Weights of a small image flow-matching model: adamw at rate 0.0012, 19800 steps.
Rows from block 3 of a small image flow-matching model, named by matrix and row number. Rows with one number within an expert belong to one neuron, the router's apart. Each number is 128 + 24 x the weight over its row's rms, rounded and kept within 0 to 255. All counts start at 0. Numbers have three digits each.
After each expert's rows are labels from the 100 images, of 14848 (inputs lightly noised), where the router gives the expert most weight on average: "patch colour" is the nearest of a few named colours to the mean colour under the peak; "responds to" is what is common among them. Only what is clearly more common there than usual is listed. The data: gratings and oriented noise at many angles and scales.
# router: router (model.blocks.3.mlp.router.weight, 16x256), inputs 172-255
# up: expert up (model.blocks.3.mlp.up, 16x64x256), inputs 172-255
# down: expert down (model.blocks.3.mlp.down, 16x256x64, transposed), outputs 172-255

# expert 7
router.7:085144174112079160115098138134131123075095136135124119092100127113160150111093056122134130129098129103116138132090098143092123121108154114138182164135127113204055131155121106148141108131154103131126122169151117129102125100137119136144135118085126127068
up.15:123185128128123128128127121099149124130130081128128128130197125125225127130117131128116126129129126119129126132129128133129128145000120130127128129129131124126127127129127129144143125128127128132129126125129117137127108122128126132126124129130132021127
down.15:127135130119129128106128123255134126128121184128129148127225127131019144125130126129129127129128129159125129127126128133128147128236127125127122128128087133126108129134106132127120124125127129140134109121124131130126127128128097135129128117129128191126
up.16:160138128128125132127146130129151137128128135147134130078162128129000115132135226045131131122127129129128116109136125126133127131136133142110127132128125128131128129129130227127129129130141188128136127117124128129082126128128126129130112125121128126128
down.16:197128128127126123128137122134105100136210127128128128131090128140127130118091130093128127144127129172123127143131123125098122115110130128131129137115151123255128128127141130130130126129128128128119137128141111132127128121107127145099134129055125129101
up.17:129118127129125126128127132129135129131141129128128129127128127123128126132123127134129119028127120127133130131128128077128124127123133126127126130013192108128130131107133129125125134122128126122129128123196131131130131127132131120123133134128129127127
down.17:126130128127113118129132126127125128128128127133128129127127128144127092128128128120127129120127128134127115143127128128128129127129099129128129128129124169127127128130137131130129129124128124122128141128128129130127128119121128135122097127159126130127
up.18:127133128128128126126129128131128128221130129127127128129132126128107127130126127112127123128000134122129128128127130128128128128128125187129123127129132129128112129128129128138127128127185158128128133126134133127130255129125130128128127136128129127128
down.18:130130036128128112130128128128104111129129123152128129129128129128128131125128129166128125128132130128149128128127115129131131129126122116127147128126129157128101129104125098125136128122128128126124127136128128141129129089125134130128124148128133127130
up.19:125133128128142128133129126126128131129130128128129134129129152135126127131130128120127128122129130129131123129119129127134128127131128116130121108000129123128130128129183184139128138123110115111128130129129124126127090127129127131000130127129129129117
down.19:130141128128153127131127128128132129128147128128128127128081128128133132128129130127135128128129128127129128124128128137132129129125126126131128105228125136109128100127117128127130129126128124129127126145128123111130126147130128125130125130132143127126
up.20:127126105128128128129127129125134128133146136130126148127121128130127128128133142127129128128154127133128123127130132104132128126131127125122127108130129129127125129130153153134135127125130127128131126128126129127125000126129129128000128129128124128128
down.20:127131103129155127128128128128138138122126128128130120123124133125127128129134117129130126131128129130128135125129129148129133131141123127129060109128127128112115123065116128130130129127128128128135122174128131121129096142128128125073127129150129129128
up.21:129129128129145126129131128124130165127128132093100128124158125134063113103141129131113129130116129128128129128102127129129120129141130128132116198131128137128235144123132128126140132127042126093161126158128127127101132127127126122101128129216113110128
down.21:126125083127138133141129144170126129118128127024140156124112112120074129156129130115127128165127128136119120129114127110144128195152125110128217153128129112126255134128116129124132128128128130135128127106150127126162117136138140133132135130152129127128
up.22:126137128128128124124128131128129127126127127127125128129108099128126117128126144132128147129128118127123128129130130077128128102139128128129128141172128164128127130078129128118133123126128126142128128127127131117125128128126129134125115128128123121128
down.22:129128130131113131127130118128130127130116129128128128131067116118127129127128173128127134127126129129129127148128128035106121150116130125128126105128104142128128125128128129131128128118128128127131117130134129135127128127127128129199113128127124128128
up.23:128127128131128128128130128128129128131127128127128128129120122125128129126133133128129128109128127128123129130130129088128128128133128127128128100000133128111128131127130189128126135130091124121152127123129129127127000127125129131255124127126128128074
down.23:129128102128131132150128128138128129128127129127155127120128158132129127134128121127122128129125129129146124129110135154127129128154126127131125076202133125132081132127131129127131131131128127133144128144128127124130049129130129126136128152194132128122
up.24:129129128216141114128129127125127131123128112133129141125129145128129131129163128126129127128128131136125128128088128125128128124129132023093128128137169128128164169166128128129130106130127128129128131128127145127127092127139143141129127128128127129078
down.24:128141118127084138156101130128124126123104128130043209128131129129140128126116128108128127102125129133128126155129119088127088133133128195129199195126127120129182112127159127142116127106126127129130121134127130127126162130105108135134127135068114128108
patch colour: brown
responds to: sawtooth grating; stripes at 150 degrees

# expert 12
router.12:093124188178098150128112140097113117098124145127131094151142148118107110119133106143118113141040129103109136112087105125102106109094109101126170145161158122074118134134141079125126117133096126130080128177114153120110129152130121147178145137144123121047
up.15:129130128128128126127127127128127127125129128128128121128109122127128127126127128127125128128128128127121127130128127127129128127123128128129128132195127133128142129126128128128127127129127143128128123129127133128127128129127127128000133129128130128133
down.15:128122128122130128129126132126125128128129130127128126125133094127132127119129162101127128086124127125133134129128126128127121126127149132132129128255138162128128136127153127128131129130128121122129129130126127126126127129128130128236130128118128118130
up.16:125130128128117130126104128129128127132118125128129130124127046132128111129127165077128129130127121131128125129132122116124127075127119129133128126122126145130130128127128129130127136132129127127132137127128124122130128133119128127089126108126127119128
down.16:128126129127128127133128107137138120128129124103129134129097110134128128123129165125120115128126120129140131129128128112127111133127121071114128128129129129130130127128129128127128129123128127112129125128127126126133131129128128129127144130107127128117
up.17:129127128128130133126123128255128126204154129131128128128146117128129107120090127142128140076128126077131127129123124118132128112143128124130128129132184133149075126137129128128128130130129128127180130128129127131138127132141124128122131127127152127128
down.17:130130120127126133133128130131148131134078088127129132126097128130128125132056128124128130128115130118128145124130128093128129128118134128128147124128128131117129127130137127142141128128128121106129112129134129128134128131132133129127165131127129130127
up.18:128127128128131126125144128194128122071126135166134131128130129130128132128058127068141125102128107123123131115128127127154128128127128121119128135128115131142105129129128128125126125126128128085128123128128128130143137125094129124126128147064123108128
down.18:128128084103143127128127154127130128125116153083127157070237126130127180205102128128129125149127128127128128128130120129124128142127131133128155128128129080128255129089148193129141128118128127122127119128137091129148128131131136128115131130108132125131
up.19:038136128117146131128136130120129131193109127120122127127155127124114128123127140128126127124022130138127129132000131127128128131128129130129128026128131129126131127128160128128129128127127076128128129128213128127098127127131184131124131130129138141128
down.19:108128033113126128128138121132128130126129097128128129101122124131127127127121130127128128128091129128146128130015129165127128112126128130125255122124115106129138128128128007128127125138128130124126128060137128121130129102127128129128128130128109128082
up.20:128126128128128130128131126130128129129131142136129128128129129126129132128128127139128131136130128121126129127128129127128128122128129128127128128000126125127137127131121128127128127126128128120128128129128128133134163127127128131067128127128135128128
down.20:129140129128145128128127129128128128126128122110128130129130128128130144128129129130128128208130127129140109118126128128136128129128128127130128130000128091130128133132108128136132127114128128129128129127128127128128127128127128128124128127128129129129
up.21:125128128128166127126141125161126123127128129158123128127133131140132119171125137128129129127128127128124128131128124120128117129128128021120128112128109129126146127118128128127121126126128129117127116131255141138128088138130114126126133129147128126128
down.21:101125129127157137128129129126090131133129124126128134183127127129123126126156126125128131129105129123119128137097137124174128130130128000128168069129082122128134128146077097128140131149128127109128140130211128120132129118132133125092134065128126127128
up.22:130128128128128113127130128132132129129128117127142190128126121126130217135132128057160128129128128125127128094158129181158128128123130128119128128128068129226078127168146128130123126109154146132128128128128078125102171121129126131128115147093131107128
down.22:132130131127132133128126125143127123137123141128114132145127128128125129135175108125129131151212128161128130127127128127107130129124104064091127103128128128145015120125130129127123126150128126143116129131129124128124140127131120130129113120174128127128
up.23:130128128128130128123125126129128128131134130128128128126129132126122129130128143128128126130128127125126123127127128127137128108132132128130128122054124127127128128132129128128127126129128126129128127128128125126127127128123127128006126126129129133128
down.23:121131128127088129129125129128128121127128091128127130127128134128129128120126145130132128141129127128127128128128127079136124130129128129134133130042129108127149133205127126129128126133128123125132128121128128127128128131129128127255142131128133129127
up.24:133127128131127128131126127132125142214152138122157128128127129130164158135124121132115129134128128112126121119162128133118128131128138128126132127128127125127234128134127128134152140130162046141128136126126127129169131151132125128127150122129136118128
down.24:125137132130140122133130129130126129152129126171127128052139142125128012130123129135130125129127168104151128145164122129131130132109128176128112127137099136138125196137128142125128138116128255109128134183137123130132122127128135131107128104199128124138
patch colour: pink
responds to: very coarse; windowed patch

# expert 10
router.10:098156103118136130113137147124154136164119134107142132153105021131077148137164129121159134135160135146147146122129138069136125082154117109107117108129105155117127129117127132120133191113105140127136120099134146107143131100135106127129110101135173142099
up.15:132122128128128123128144133131127127129135121125105145129041126139140114132128129000126129127120132127123138128120131112129122124146127172147128123128128134129046123128128137128127127132130189110119123127255113129133126136125126131129127128104128118128
down.15:120128129144130112123171130127139129128143129128118128129128120128134129129153127042131132128125122137125126107083127119160126129103135121128092115131128133111149128068123126164133128130128130129128131128255127125108132128134131130139126148148130113115
up.16:009126128127155130118129128045122147128129124134128128087124128128139114055140123124147126129128138110128226128110128119126081126128141129127119146126127128129126175128140128127125105127128136127128092136252116126135129127123129090127131138064075128128
down.16:127127131118133122078132132059078130107125134140127136124132138130128139158095095127127128130126129128127255103149104179105124108107112126130126134129146158127130150125165130114132150114128126151115092176128139165119128118129132132129129105127131130128
up.17:128119129127135127125118128126128129125129100091037127126129139128126129128119131128000129131097128117130128129129126132127129147103125131129151130127131123049128126127128127165136123118128131130128134127128131130128131131128126129127134148129128128129
down.17:114132127213130127135145120127104144127129132183130126126132203123122140134107122131011128121108128127128140126127132253117134104132124136126136128128147134150126126128132127126120133131128128128130126120132121141138199135123124128091149128106130127094
up.18:126122128128127131133118137189128153129131120126127128126084128123132116128129178106122127127119114128127131127137128125177128144128140128143152126127118132126132129128132128129109000128127139130126138156128132127130126065128159113133126145111064128128
down.18:150134091104123129127128143131255121128122127116129066129148139123131122192129109128129109128139129129129139126128139170129130150130069154128153126128128129126186197128135055129135073127130128166131128128122130085131127128110136128108178123131128131128
up.19:129131128132127129140121128126130126129130126128132128117133127122126132123131129128127127129000124108133128131128130126119129128126124117128136135128132127126130134124128128128129133132126132127127133128126115131146124147122132143128131127131117128129
down.19:126167128142127124146129160128130127128132126128131216129061128105125143152127131128129129127121116119137134127114147130128126152124111128125129114125146122129078096129102124127098125067128129127157126128113125112169129128114129122095157104124127134134
up.20:128128128127128125126115122129129146083128125130128128128129128126123132127125128126126133128000130128129126126131128146127128124102127128128132148136130133000123136128255128127129126120120131138129127130125136125129130128128125127128133129129129135129
down.20:126126125134129128127157127138093129114130134203128126119130134147124183131073126127047135125114125130127125130127139139101122020129128127129124128126131128255086126126119123128156132141128138128146163128128082127128128126129127128136127127121124113138
up.21:134128129128124127151126129131125118240128126126127128129129128127158114126130128128127126128128147127138131128129141127116128133128118125130128127128145126129124075128128128083122125133134140129127159128128126132129127131127127120125117128108126123128
down.21:126178128127120127128137130128108128181193130131126125157127128124133136126128111131132124152129127141130123123126137126125129131129142164070122124131120140124125134128126139156128126153115128126142102132143128067130124124129123128139124126128130124122
up.22:114114128255129093123137127131123129126000021124132128129122128130128146128124113165121128128128131146129135127113131129119128129139142164080127125127122126128079128128128128128129124123123128146128128128129126128126128145128125123130128129129128124128
down.22:128095129209127108140115132121125130128123135128128128082130129123128129119128126115089168131129123122130130112121129154122112127128125146220127116128176130127129124129126128117129128132128132126174128124128142126128126093131110127121128167128116129128
up.23:080118128127129121120122137133127131129128129128128129110154128128129113097127049124131140128038126128126193154126144130129125129129130127126125129128130127129128179136129129190126128128130127144134111130170130125128128153138138129129130132125146128128
down.23:131129143130159139054112122128189132107106129125129150093127128134127129181133135128127138109149128134149147041132118130122127123139128221128128110133126132150104128121131135128122128127129123183128091129109146128076130127128111119128160131126137115129
up.24:129137128128128134129114135131128128142122129106127129127042114143111128129124171128126124127127117131131125127128107127131122096129134129128129172127132129126255134128128128145128127128129124158128123170120128083131129129127172128138144130127112128128
down.24:170135126128129129128110124141156118128120132128128127130131129135127118157128039199128128129128135127133128110135128142135195128129117115131108129128103087125129127102119174143123150132131128129126132204115150144128126130126128127139107077175130130128
patch colour: green
responds to: coloured; dashes

# expert 0
router.0:124109096132153119133129122156116112156144176127115142151123220112059127137159193123151126113143125112094106145129117173133113163173132114109105087127104145137122160097115141126130191162118135079137128097108133117114113176140149117123120118123137134126
up.15:129098101131146136121134108129128126147124110115129103127102128127164084133125131131147124121127128129200156124104126108130124095134146150115096132128128141127129133129128128127152071128127130078124145124128125128131127155125129127118094151129172113128
down.15:126136130127127129100114126115129125119128097128128128128128118150136135129144144127140127122148128132056122202117155128128122128171128062128125129127139129128133130131125131127130021128128129062127165128122118127167129123128129127128155127128130108129
up.16:124122128139132127131101115132127125132126130125129128128152129111142146115124143128062126127127140128126226146111128132128128129074149128127127111127128127127127127132146143247147140145127129126128128129128163125124122130130128198129177084129129154080
down.16:149132140169152127141096130128149131136095138101127099123127085116161124185156032110152135118216141099126184131129127093130124126086153218124127097131130148130127131124146175172125153128128100127137128123128187160130126129129128130134126124128128198123
up.17:127132000128133117128116128129127126126109055087129142127129129128128123115129127129126135130127130128140128130127131108129128125127129128128135131128128129125130133127132129124126129123127128129130127134128129128128210128140131126128123124188128133171
down.17:130134142127127127129142140127125149127128096126127128128131123126118139124126128105126127128129116128123130129126137136098131113125128129125155128126144128127128086128139128239144117127136127128121117111128115129129130133109123137127129130125145126255
up.18:128076128128127128134117124132127128127128128128128124094041128131116120130126128127128128129075131129125128145128131128127115127121129130128131148127127122128129000129128128128217129165127145128128127128129080160128126167127135130129128128133127126128
down.18:129177140113133131128181113200128120129139196128126135157147045127128134119156072128114054136125106111120131108122117129144130123125127131130140127129046125126117130100157126153151219187128129128129133128137089195018128128128126129144112154142125120131
up.19:131127082122160130127128130126113088131129115120235129128125113156119118128128119151156117124128133133119127127094185084150128106126118128133114153131109136127104129141128134134152129129129137096129128128129129146106129087128139120121128149149107130097
down.19:127124127125168128127129127112129130083090105128129113128127128146103152114233129126120130128125107125138130128128129161125130100106126131124118156122119133129130127129127208130144113130128168016128130134127140161124128122144126136125126131118124136132
up.20:133128128129128136131135124128106139126131135123126127121129128129137080100128137130197128129121118125127165129128123128127128122125118129131123122131133132116121100128128128127133181002126129129128102124119156139128130177135176128125135121135102122128
down.20:136134151089130129092132128215126130159127127136137132094128198127126121128120146151126132120120128134130133139132128127131147128094152127115129093130129125128128112129127131129123129088128144128124119128123159106130128107128122129185033124130130127130
up.21:144141128127130115128129131116129126132128110128129128131105128122125098104128111127127128127101126128116129129139142127132128116130146127128128140129128170127178135128255128130127131072128126109128110160141128113126127121118135149129128123128136132128
down.21:128147122113123143128072133129129131129127055124134164115126090138120129134131120129129160127159129127130128129158128130139129142185131104127128127130125077127115161128125127128112128075130124081126099127066128077188128102133118127127004128122138131128
up.22:113130120144129130131123128141124129132118127128127127128126110126127126188135134127127118108105136130156126133097131123126128096129141227124102126129110204123109128128205127128227126127128127105128129125128127148123128128131129127126131128127130127129
down.22:129124125134128129125123127128127130113127132129129129128129125135105127127131129128125129126159128130154128171125128129117111128129127064133104079129120179128124099128163158128133127111128129000129128151078120173038131129132127126127145127127128117126
up.23:070123123128132126151128073108128126127131122128131127125139128127132167091128128128123126128123127127116150130095128173128102127101141128127127128128128082131131128134128201129192101156125122114189117131152128079133126179125129153129129126129165127124
down.23:088168147125132121122128064117128126124096131125128134125127126134100130130130125128124116113127152132147128122129136081129102128107129127139126128129086040128127153129130130129255090086127129091128079126129124095126128126128129146133125125140126116129
up.24:128127121128128130128128131126126124127128122128128128126128128128128129132136127128122128128000125128129126127116127129128128128130124255128140128128134132128128128130129128144126127124128129123128128134127129117129129128128126127128127129128130127129
down.24:128127122126128128131128132126128129127128126130128106130129131127128127127121128128125127126129129126129128128128128130127129127128128129124130127129127129127128128121128128129128128128128128128128128133129124127128128129128128128121130128127128128000
patch colour: pink
responds to: coloured; dashes

# expert 11
router.11:106107113085092141124132134138133143106118099160127199118112123125139137147120092100163109096091119083128120126132111117101142138100126137092099146102155114205126096156150137132120113138188140120100121152160118114120153115134118151143127127038136094085
up.15:127128127128177174130120136132130127123127127090128128135185128141108127127129127180128030129127160139129129127127142131128128129125168128128123148124165125128118161129128129130129130130128129127147128110114127128133128128111130128128112020128130129127
down.15:129130126125130045128138130130141169131154150122117156074130128101127167127130110050130186129202135125157138130176115126125126129129165128126127198143127115119126140127125146114130129118128126126122143133123128127154216120129118125104099167121162126119
up.16:128128127128129127128138128129143122132110127119127127128172125127125117127094128129128128129129128128127129129091121133127128130124166142115127129129131128128107244128126198218127127128128129130131124119127126130121129087151127132127130128128127154129
down.16:127132128137119119102129128126124131128128129130132129123222131125118129120059126142129122121127127153124128150205129127087168127129231121127127132127128129128128070130111128127136135128128131135129133133086130124130126105085128128129117128127098131078
up.17:129124128128178111119182131132128149128218140129130128128125131130138112135130124154004127129119125120128130127127136128128111125127134127193124118129138129128128128127131128129128159129128120147128128152121128130129128138127129193127129124128147084128
down.17:188129124129117127095043128125127128129128145128127128135206133114128129121129146161131180107129127125131127124138119124154147186139228101236112137128112142159144059125126137119129128098129119130129138146124233129126145128128122131129130129131125100127
up.18:069128128174135130123096122127129103131096124128128135105127130127157124127126115145128129160128122145126128112129129129111128128039133108124204128130084129128142133128127128126129128127128086130128127129219121129112063130130129129128124126118123145128
down.18:059129128128122127128090124129098128127127068128015127249128111140128127090075173126145095110125127139107120154131128128105112135125120133129146164129152134128152130119131129126129130127128114103073135184145136131162129172126129124125099156066132146115
up.19:128125128143218041126123128159132127128127125080128129121136128129128135128128128231127112130127127128128136128099129131130128082128131128128111161129128120128115255135127129127120144124128078130129127127060134132128128128125129131130143124128128169128
down.19:128128129128128183133128128146129130130126134128130128153129126127120137130138133127126146109127077125135130128082131127096128081127126128000121188140127139128131128144127135128130145116129111125129125141131143121128128080170120128125115119127128128128
up.20:108128128128130124134172128131128127129124127130125128122128125128128123144128128198128135120133194136123117128122131128127086128110133128124127128126111130128119128068127129149127129132128129124128125117127126109130123127187131125128131181158127146128
down.20:126127128206129128173131126140121121120129122127129103128141130134128135163188127113135093125141129038146123137138130128190120126127127129128129138129128140127131141124131125148128129156124129129128131134127165132131128126127119112124128128132087104138
up.21:128128128129128128129128127130129128129130130128128129120112128129129128129128126127128127128128127130129128127131129117129129126129130128131128128157127128127128129129128128129123126124128131133128128123127125127128127128128127123000125128128125130128
down.21:131128125129128127129129128129129138128125124129127125128126126130129126133127173127129129127128128125126128131129128123126123132129130128130128122128125146128130127128128129124128118128128126122127127129125130133125126127131127133143129155130128123121
up.22:128126128128128130130136129128129129128128128144128130129127127126129126127126126128128135131128123128128125129133127125129128115128128115132130129000130129128128127128128128125129128127128131131128131127128127128126126128135128128128129128128126128128
down.22:127128127126129114128130124123098128129129124117130127136123128142123115129127125136126131172130128131118128132125129121128128131130128129128130128000125128128129129129086128128128128127127130129127130139127136131126127092128125126123123131128128133128
up.23:128128128128127129128138128128108129129129128128128108127127131128129128128128127130128130128128148128128130128128128127128128141128128139128128127129127128128128128128128128128130124137128128127127128127127128129128128128130128130129128128128128127128
down.23:129135105130123129127130127130182135129127126139081130119130133115122128125129133128086129125129117124130128129133128133127136110129127127128128130126130114139125124172113126128129128127129126128137126141128133140127132112123113136156131124114128128139
up.24:124128128128154136113093087130127127127000121126127128130127127128143136142134140170129128129129137127131127125100124129129127115127202136122122128130141127128120128067127128131128127127128128128129125127127117128129128125129127128129130230129128160128
down.24:126140129126128081125128136127085119134126129128156143133130132132129131125096121127127128125083129160130119145091121154126034129127112040128105164126135127127131173101128131129115136125128133128145128127128099118128122128128126153118141131182120124147
patch colour: black
responds to: dashes; very coarse

# expert 14
router.14:109114130071149128120129084105130117145144154143120145113154136125130082128116137151127132090130116114124117125120120135156146116131112138156049137138136153097156087097165163098131135136163144126167114140124157136131129139141134143121138149138119135205
up.15:129115035128128130125130127154128131128128127127128129128128128127129126128129132128128127128128128128058089137129130127131128128124127128127160127106128163137112129128128128128127128210127131128128140128127127128025111129128128128129128125127136129128
down.15:129131126020129133135130126133127126128128114128128127131128128125128129124129128129129121126132131130128129128132126127125131134127133121128128127128127133128116179128118128132130119132128126127127128092119118122128121124129136129134129134126128128119
up.16:116127128129128135109126130192128126128130127125128128127125129128128130130127128130128128044027142123127127128128127127112000126128129126128133128124127128110159168127128128128137127129127129129129127134128129127128127129127138128128129183128128131080
down.16:129127128128157121116133124127128126084128163122140129128128121130078128129128161115127129170130131151130123129128130171132149126118115117128128127127125147128128129129134128066129131132127128128127130127132129129127128122156129127125128071147020100125
up.17:128135123130130151128000126120167112133128128120133169127129141128118130128132095114130126221128128142127130094129100122128128127124099126140128129126121129129130128129178129179129125135127128141115127107136128128128125128128128090127119128126127127128
down.17:125128127139127110128255120127128180122135131127127129130126129125127125138127127136145129107127127129128128139127184128135116128137099129128130128128129129128128126143128133168129128120128129127127133128128129128111107126119127124128127128129110128106
up.18:133121128128129147128174130128129109129127130129103128127133132117100124127129132155128152038129135120129108127137125129112128111127133128127128130130110129127124128110126128127130127128255129127129132112128134132130127028150126198130128127129126118000
down.18:128114130128127130130127137128127109128170131130130182126128127127081126128127127128118094110128126090144128128123105126128092113132110126128073124131152129126187134125141127131130129140128128129129106128105124109134137107076000098133127129132075056216
up.19:136137128128138127132132032130255129128127129127128252126128131117129129128133131127128128127129125136123130134131146128139073128125141029128129118115128127128127139159128148127129129130128130123125116129154127102129084129255133123128129096128158129128
down.19:124126123130106127120129005130128128130130094126087128131129128142126128128129129126128128144129127107127128128127110127132168126127124128129129128128133127144128128123127129118128128129128128126128125129125128128127126129000126126129128132130126128128
up.20:131128127128132098129128124129129127128128127126131129129129130138121129115124127130129130129129144139126128131130116129124096126128127128130084123126156128128077128048127128133125130133128127072162129132126142139109128130045129127128132127187126127000
down.20:127128149127082126138100139128131138119120128127135193128127129138128128128133134122115128128133174125129119133126121126129133127144103000126129134126119128128131131118129139065128129136129125130129142130135130133128125127138122106128135125129127134133
up.21:125135096127132132125127127129128117118128127148128128128131125131126131128121133128022098154128123119129125134089151255123127130130129128127125125124126127120126128126127128185126126128128127128131128128246128125121136095143136099127125141131128127119
down.21:128132127042128144128111127173128130140114130117136101135128127132128129132123128129133176147130000128128128127129124091128134134129126126131131142121132130154128133126128129161140129130129127115230128126127132126123133129120129128142133128073127128128
up.22:128128128128116119128129128131134129123128127141127129129129129128144130130127122133131131093145128128117123128133127127128128119135129124128127128000133115128130128124113128128128126127128129117128130128131129131128130127128129128139128125128123128128
down.22:127130125128128120128128129129128126128128128096128160128128128129132136127129142128128124175149128138110127129125129122129128128128128128128128128019128105129128128152128129127129126127128127129127129128130126130135128130125129128104129129130132124128
up.23:127134128128125129127137128131133128127128127147129150126128000137129130173125128129129128133128127128129122128127127020128128111125128099137126139021123130147135128098127225124133128111128143127128113122182137110132127120128120135136147117128149128128
down.23:120129128128134098130128125129109126129129128129128128129172000152132129131125129127127130133131121129128136127199129116127099131129128128127127127136129140118130208128130134138140127126128128122136130154108127129129127130124124127133132129149129130133
up.24:148130128157195128129153139140138128130128129123143129125129128144098144129130135127213127069128127151129129127132137186167128106088196124129128117129127128101123127168128130119133129127127128085128138128129128125129127129140199125128125124132132106082
down.24:149124164130128130128129142130111126201128163157128129138151140143127136127169144168129096126143121102129134115163126127080122071130134132024128124127127131184130135128138143120139127127130178121125130130123131122127255081117000097122126120127127034148
patch colour: brown
responds to: dashes; noisy